python train.py --dataset="rendered scenes of toy objects such as cars, trees, mugs and chairs" --train_examples=97500 --crop_scale_min=0.3 --horizontal_flip=true --cutout=0.4 --widths=[64, 128, 256] --target_momentum=0.99 --init="trunc_normal_002" --learning_rate=0.0016 --beta2=0.999 --eps=1e-06 --max_grad_norm=5.0 --batch_size=512 --epochs=41.5
Rows from block 3, named by matrix and row number. Rows with one number belong to one neuron. Each number is 128 + 32 x the weight over its row's rms, rounded and kept within 0 to 255. All counts start at 0. Numbers have three digits each. After the name is the row's rms in percent of the matrix's.
# gate: MLP gate (model.blocks.3.mlp.gate.weight, 336x128), inputs 0-127
# fc1: MLP up (model.blocks.3.mlp.fc1.weight, 336x128), inputs 0-127
# fc2: MLP down (model.blocks.3.mlp.fc2.weight, 128x336, transposed), outputs 0-127
gate.254 093:135128128151128096081128106171122117122128128021159128145128128128128128134128066096158128096128205227173086190131128086179143106128135128087131065110077150146164192057128200143125127128128128155128153128049100128088128181111154132164128128110128097151108128128059066128128091128128128169058115107128112128128128141189128097128130128134100114096130180128096128123128128128082098104078
gate.255 109:100128175096128150128165125091110091128125119170163151136162128128159109122142151102061128163139115172150121128073128144059106159128157129096128121082147180095128109094104128146168054087076067108128161072161093093158158062143128118106153096130128128128128128128111086150128164099104171129090166156118128128128172058166128154111222143070115167154170062128128097162167187051147128122130
gate.256 118:128182111128083162126123185104150074128144150165080135128132113151130137128147128149128128126109118111096205135152093111128081153124165064118078155128152128129153163110093081197137133076068096124194165157190090142151128080128195128091128169097128173114030152128141073127113128157128182067151167128128100105077159131069104156128128154112105128202164088147128128128128177128126126131109
gate.257 123:060133128128110115071156128108128110114128155128131082128128128126116150203072101127141118167151053186119101171098159130128143156116095128128137149189153192155170121195177191128128076087119128128088141106134081119174192108105143121128200128086128114147128128089128154155137209128050123127149160141149128103104120062128128119128128128128128128128213070128117128128117148056128068133141
gate.258 105:128142128128113128121155097101186128079124149128086151128112096115091101111115084100165083126124102153152141158108167132209091213097128068174091128110137081128128135128128101165128128128128161085095162066106167155128178089149180116131191131139128128123135128109129207116168080128170131086060128168072129138067130128131128171128128152169128070128128128128189128148187143080052114089096
gate.259 079:181128102093128119128081128187128121149118098064128137137128128127128131128097097121127134044148165128155124128170128170114128172128103155177128097121114118128122227087128127083123117101173128128181204139128128128128044208153123189082166128152179195179128123168128144142128128128128088081128128170128128128170167128203107128085170083128120161128128142128128108173102128058128119160172
gate.260 086:214133128072133113128128128134108069128134087107090128155128128118138126082154158142113116138144128128156165153062146128128083118148100128227128164109128144128118083128128128149121116088168175128128172128153115128126170128194071138159128054162148151168101104128184134059083130165141128128167110185076128128178094160128128128076111121136128128129127106021128088181181103132189175128128
gate.261 065:128076115139128128184104128128090128120134128162128140109067128128094164128145128109127107164139128074135128128087130128208128128094128202124148106200128248100140150103173131128165086179128162126156128102165123080085131094154143128144128075132113189128113128057128097088128135182128149084079042105128128128168169136128148090084128159128065128133128107077156102114188108088138164120128
gate.262 109:128119128195110128130200115166087128128128087138095185128087128122155138128127223128121126124128079128128128201157117079098126119128075170037127128147129128128102093128128107128128125128149115187120019181173128128118146128128141152150141128112114128137128128128150181128052128119102078128184156128159119128128128152110091088192189150124122140171128128134161052136155155183206128128128
gate.263 112:168123128021128175128095128128128101120128143128119128167152128099050185128128128128128149110129044128128128188103172201128124128197156128092104167111128195116214069128128097122139113128140128119217068139173137128144133081225190157098128168161128128107128180128122128094128128139128153134158132128128128147128090116128176087128154129120148101128146152053128113108159128128128128128113
gate.264 109:113179128128170118128128124119179128208128120076116136128137162128145137136155162128128148085168168128204095118178123128081128092140107128200131128093138090056109145115144179176158103128128167128143128160159113128128128102128111152157111125134185105046073140160061056131191128071128123068148116128129166089128152128128134058167123128112086128128117064128137085107118128188130077187128
gate.265 118:158128141157128138198152105128145128098128149083184128131128136123136119128135128167071068176128117024093172105120202076128161128144079128091143139123128128084160128150128128106158106128116113112190160109201149072148128055093119121110175109086128190115111118134128128084119128166128128083099163144158128122106152107128142128049128158058128128183147027128095108174140128113147122132128
gate.266 105:025163096158081110128251115128128097119128078128128109153089128124128128135128139128128128122128102128128128111154142049125128150130128179128078097136122125163128127148200106115128144192161088128097128124128158109106128224156128182128128128128133124128107134101128181115066141128150059128104138193109128218128073114163128163186192128092159127128128114128149128101108121128128064133128
gate.267 043:117148081128066107128165148158184128119100155158128133148103128128086095128090093128132128022112136132161179176128128068072128128128124128128128150174128000074176128185151110184128128102128128128128176151143110128128082108153098113050152110137123128180128162128153128117128128128159175128179183114128128167128131102128148128132109140074128118127104121196090082159214128106128134134103
gate.268 091:169128128128128128181158128052149036155128128128128128128083118160128128128158144168080134147108119093149128128128171145104073116109128150109128128059128128175122128161128128057090128128040128096191128128189097128128112080096101128128128128064119128148135128156084137151195229099112128128147128100128128148148130080121139192133167126170128125128128128148158094162128128128225128054173
gate.269 145:072128088170128128192128077121128128083128145165128128128149060121174128128082128075083128139103128133128139078120123081128122166108126151128047128128101167140104128128151103143155070168128085148128067130122136086128152209134124133128179137118064111189124177128128172096094146128122113128151087128136112217136102090128066164128148087108121237177144110128128064118128092108128093123120
fc1.254 099:128117076168086109148100215065084139163157128128097177112125128120138146128128128141108141045128128136128128128128078184213110128128128151128159128094128128044187165143106104099176128091079128128189128129128128090136128128131128104131131128128128160065128128147149116054080088191128145125164156128128047128193151169141179120128128136128082128100128106091128185128156129161151157128057
fc1.255 100:141116128128111118179132132106109128128153169174180128082153128161176149117128061128128128125133167228128128105076078203130111143124144071128107128116140159155155128153169137128160133169125128128128112094033128130112101182128128115134128163126072078098107098128075135107158110114157097101078105130128033128177160091175128181128138192108145151200132119110128144140165066128128174100100
fc1.256 122:128151128137079105072129128165103177144143172120059192128128128097159136128138215128119150090121110162174128162134128128147108165147128128128080114140128118025128050117128128128128078106128078128095100128128128156157130081165164098128154128128128099128128128088169158141146055136153177083180128211091182089128176128204118128137147086112076128124128144161104140127128187126076125103096
fc1.257 123:130101158104128126128128126128128128095124128084095175128143128095128119241126176128092134197125082046128128103128128128084128128162113128128166071165108055167131100128128128128164128122128131182130108174155106140146167108184206154077114128128128114149128146164134128102128200135073128070151128128128171065167128158140089128074136128128136085116158087131078097107056128128138128128221
fc1.258 090:129077128152081148104086102136128184161096128057103185200128087128102128128128064128144126128121128046128128065153128145155144104128128113069162128128128128128128164103128128083158128203161128128128127169156185149091092038105070109128159128128162128128162128128117128128148128138150128075153128070153128128128088086128128128111107191128221192105081107128095160128158190128172128128153
fc1.259 081:191135143128079141128127128084128128168117084158194128128094152176077123128134105128186131147123152123128101128128128128128128096128128128128176128140143110208120054186128135128128128087128095181164157146110167170107128128128173136128128092128049107101183155154128128129179149103173110128128116080128128067128090128128141128178077080143106128149162131110051084080114128166050176027139
fc1.260 081:128162128128116102128128128127165200157255144082128128177155159125128089104151180128128149168164128096105087125124084136160048141101189128128162132102128128128106128128122087113128073144136142111085128128094123140128087158108128133049116128122109068137166128128096152128096113052128128068128145128097153152128158128128093119109128128128166108108127136214128138089128128161017108131102
fc1.261 060:163127151061134126128128140162128113072148092147108163153128128128128110081128205128094155128116097194140175176129133121138128128208128033089128128061128040120106052114128100128128113076163088130118111153111128145172166128181052128156098145128128104128098128128128128101071097116128128128199128180128104128145128112128127173128133102144200060128115128195115113166128140116127128181128
fc1.262 104:198128128176035113128158086123235108110128128121152128155103081116061059145167128133128110128088128128144128128161091057134128127156128115128128188156174128158110128128128085120128129108139116128140128190126128128134094099117128138115128128128112110114137128045128177128140128128128081129065185137128128110105128147097089146055125128176145128170128122138126059084128126184025165173137
fc1.263 104:142123118128151128153150128128253117098156128155141089128145090128128051128156158126110134133128128128128128128078128128128128128128102096128128128180128128099109103122156128148094095128140128128128051147194096171128128072112039137139128128166128074126081128128102128008127128128115171128158121167128160125110175128198128131123155083181138171153149074136128065141182116170116151207111
fc1.264 103:113128138151151145069091128128049128089098173128157125128168163128140100128133066148112139101102152128115091104182119128128128166128122156124103098132107132057162145128067196109142158128084133173177128042116128128176128158042172161128128090128180165088128136099169123102128128128128177116072128109128143128099151128165143148029112120128038128128128122128080174128128128133205098128128
fc1.265 117:087130128128098169135138107149118128112083193128132108186155128148162150165128154128142123156096128147154128123128128098224147134170128128128082119156143128128128073095153124121128084128099082146098128128191128160160178025128158128182126180101087192161148149128103128128143128128131128121098092167126136047128203057151086155145194181115149110115134072170134076128129128128099128062154
fc1.266 112:128208153129228128128138131128104128135128155173128128089118152147128128080174147144146174138140140180179110135128184087133128141128131043165145093087155128128128108169128138128083128116056028128186099079121128170109128109128128128128116103095142158134138128097128087111126128123129144170125097086089152144115128128128128045178067128167063102085123181126046128148167128150120128089128
fc1.267 041:128128128128013124142112128061128128072121128164128064082128128128087128128113128122128090105104128169111181128097108128099106183128128184092101128128202168077140128163188067186118049128128164128082128128136155128101128128172094149116147206129181137105124162128088128128182128163113142128131186115135128128128128079051104128077128192128145127164153128128128128128128128084150130189101
fc1.268 093:217128128128146132128126126070128050057097160054109181112090114131146128128128108144153130104073128076066114148074108128119128137117127060049111128118143147109128173128123153128128092142105070099178069128128110095107120126135131164128128083128128128128140128128110128096204128118056124182128169128157105131105178128137132204128128130148107163117143128131205128128128128125231145098128
fc1.269 153:150148150128100112170082097085124134089128139137143128119128175094128121113115128128128151147128111092128128179128145152079128099139128108115205128128171141113097137161104185096129140043103125099148128152128171131128131071128097081146137142128160129063191128134157094128143122166155141169128128076128145061128142128128190004128036158154116141128116193106086193128193128161103166163122
fc2.254 091:124127132128099128128176185145173119125059155128095068186128132163128092118147091128128188095101151128117128111151049119149168196159144153062128151188128167088187071128142136128160159148128115128195152128080186103082111128128128097128128144128128127202060128116139128128156128144151087099108194156126178117128128090184082152103117180112115128121108135128140206128128163161180103110128
fc2.255 108:173157112110128155089137105124102116126161128173109128129128128222128111091112128146154083128227100162128045128172128155142139128098128071128149054181089128109129147164091128167124064148147051138070128118160020134157128139114085155151128169124164154128077149125149180184147094112114151147128128128133104118160165092121080128161123195128128128128128128170128099128128155133128128128081
fc2.256 133:085126128172078167052128109128128128159112167105109128072149128144158149165098128152062094132112035136126151115196121136157197128113128140108138165107106158105115093143168124098109084177141164096128128128128128153186094156128113128131200171108120154108139128137150186091095179105160100182138134079061104128125146163114063166066074103129128121128184102103156075117132133079086128128128
fc2.257 122:128132128140132128141174124142148044128056128092139124124128156157154128093190128050125147071063128107128128073056128128113146128128128163128124128153108155128192128114128145120102128102148128128123116128079128142111225128143198100105128155122128083206128128128133088137162126167083128014128128111128173175128100163227128123065150119128128143117138143073113128117163128128148116107125
fc2.258 096:128152155128128128113176188128139128128155120046099128120128127119128128177146100129145172081111128144153128134128128128101156094203128087128128095130113152160173113128104191128129119128128128128199185153128174128116128033113095106118109128128128098107128128128128048158128113101107120030087153128128128128128175070165129170128128128128087080128123130159000142088128110137175115128128
fc2.259 080:154207128128128128102120078128083128122128168173162136115135073143083128128128128128128092128090128128128128154249138128128103143065128117180128098152181052113128159186128128166096043128167122134128199099126099172081048097117134097160174157169168157111128128149128142128128117128048148128131128148105124178129143181128067128128128128095062176149128128156134128107128151110132096116128
fc2.260 093:086128151057056128076099128128173128154128128173128128129174128116097125168128128143082138075063183101128125170086160084154175130118128128125128056085151175177067128128128181087128128138102141128165080155144081147155133071145058128155128104128128128128167155128180150057107103177110128128128141148128105106043146169080115157128075111153139147171185128159128151112128121073150128142128
fc2.261 061:122138167193173128128086126128128122128128075128163132089128132182128017101165147149128128112128100128098162086198128165171128145117103128128140128074128139055144140128186044152128128073084128128128156157128128128128081081097082069162111114129128109110105118136128128187055074090132128196128126128105202097142145100165096118128189128122128094128097138067128117110078092128128115147128
fc2.262 109:128062104191097181035135145128068175128179117086128128169139141128128099172128128128128132160137054139115073149128112112127128128128112134102116090131115037128072150097128178123128063119160128128097193128172120127143115166114081140162139153128090128097109119141090113117091128177128134159108195128147127120161147133128086051102076092094100132171120128160168128132085157128060172131172
fc2.263 089:128159128102128102105103073128089068121128118215128128085128128079111128151136128098128128094067039128115128076128061128128128128128074132128128128167174160128101119146085128161128128149108128094128142109096203128128110128220112084128130128124140162204078183128112128204082128128160128096091105128090186095047128094128165091128128111101128128161128157175172128128128128063100136150117
fc2.264 100:169128105128101095140160149128128205132128073128147101138128099128091119123128157124090139126128054109159128098183077062175098206128096128179128096169097131128142128124128088128128086152176151150172128128172147165171084163096144122128128087130110128151128118040104073117096128128098130179140179099140073192208196128128095185151128126091128128092114128126214138146153128126128109117131
fc2.265 129:126128131128070087110178179148133046090112147201128096128137124123155114128119155128103185128081128079152147091128029109197149128128128128094159128176178128152143075115139047128117128146126185099172114109082182166128154137121110084128176116118129128176139128117155072128128138128125101128117144143088187129063159128128120085116142083117100128128128187108163080135142073100158082098173
fc2.266 105:120128128069189128109128166120154128148128128074128195128201060120128137137160134128128093128128170160114116151128128140154128074108139128115255157128138128128085128164137128185153187134129080139128128127115078075126128128128174176128082146121147123128164095128128160128128128128080102156128060082128128098106127128128128128084137216128167128202128134166070081152086087128150101092128
fc2.267 046:144128106128082110055082137136128128161250135142112103126075128099069096157128208172128123117119089160096134161110164128103155128109127150113128090096128117035087128160124106128128122128128083128083057179155098128128104147187128155091179123067083164169128190112137121156140165128147119196128134094169144128128100128144152169128156128128161150176105104159128170142128159162128167151147
fc2.268 102:128084123156182090109161107128128129068156114151128110128128106128128090128128128128128132105128128128128128163176070141106149103103162128159128128176164199145146111199071128115118062137128128152143208199128094200128094176170128195128128128128128101101102168128090124128191165076128128128128128128128136128151048128128112040128193111128094117168187195135093135178128137091130156111085
fc2.269 142:206068128128165136129104210143128165128144094109095201162212128170128141101128128148128105128143128128125105157109105127116154081128093078097128106109189067134125176128150128128128139117128117150128172128128128080167128147128153207170080124107143135112149128146108176128138094090092128193128085131112163041128128097069167060128192159117111189128082076146130131111083128128143118128111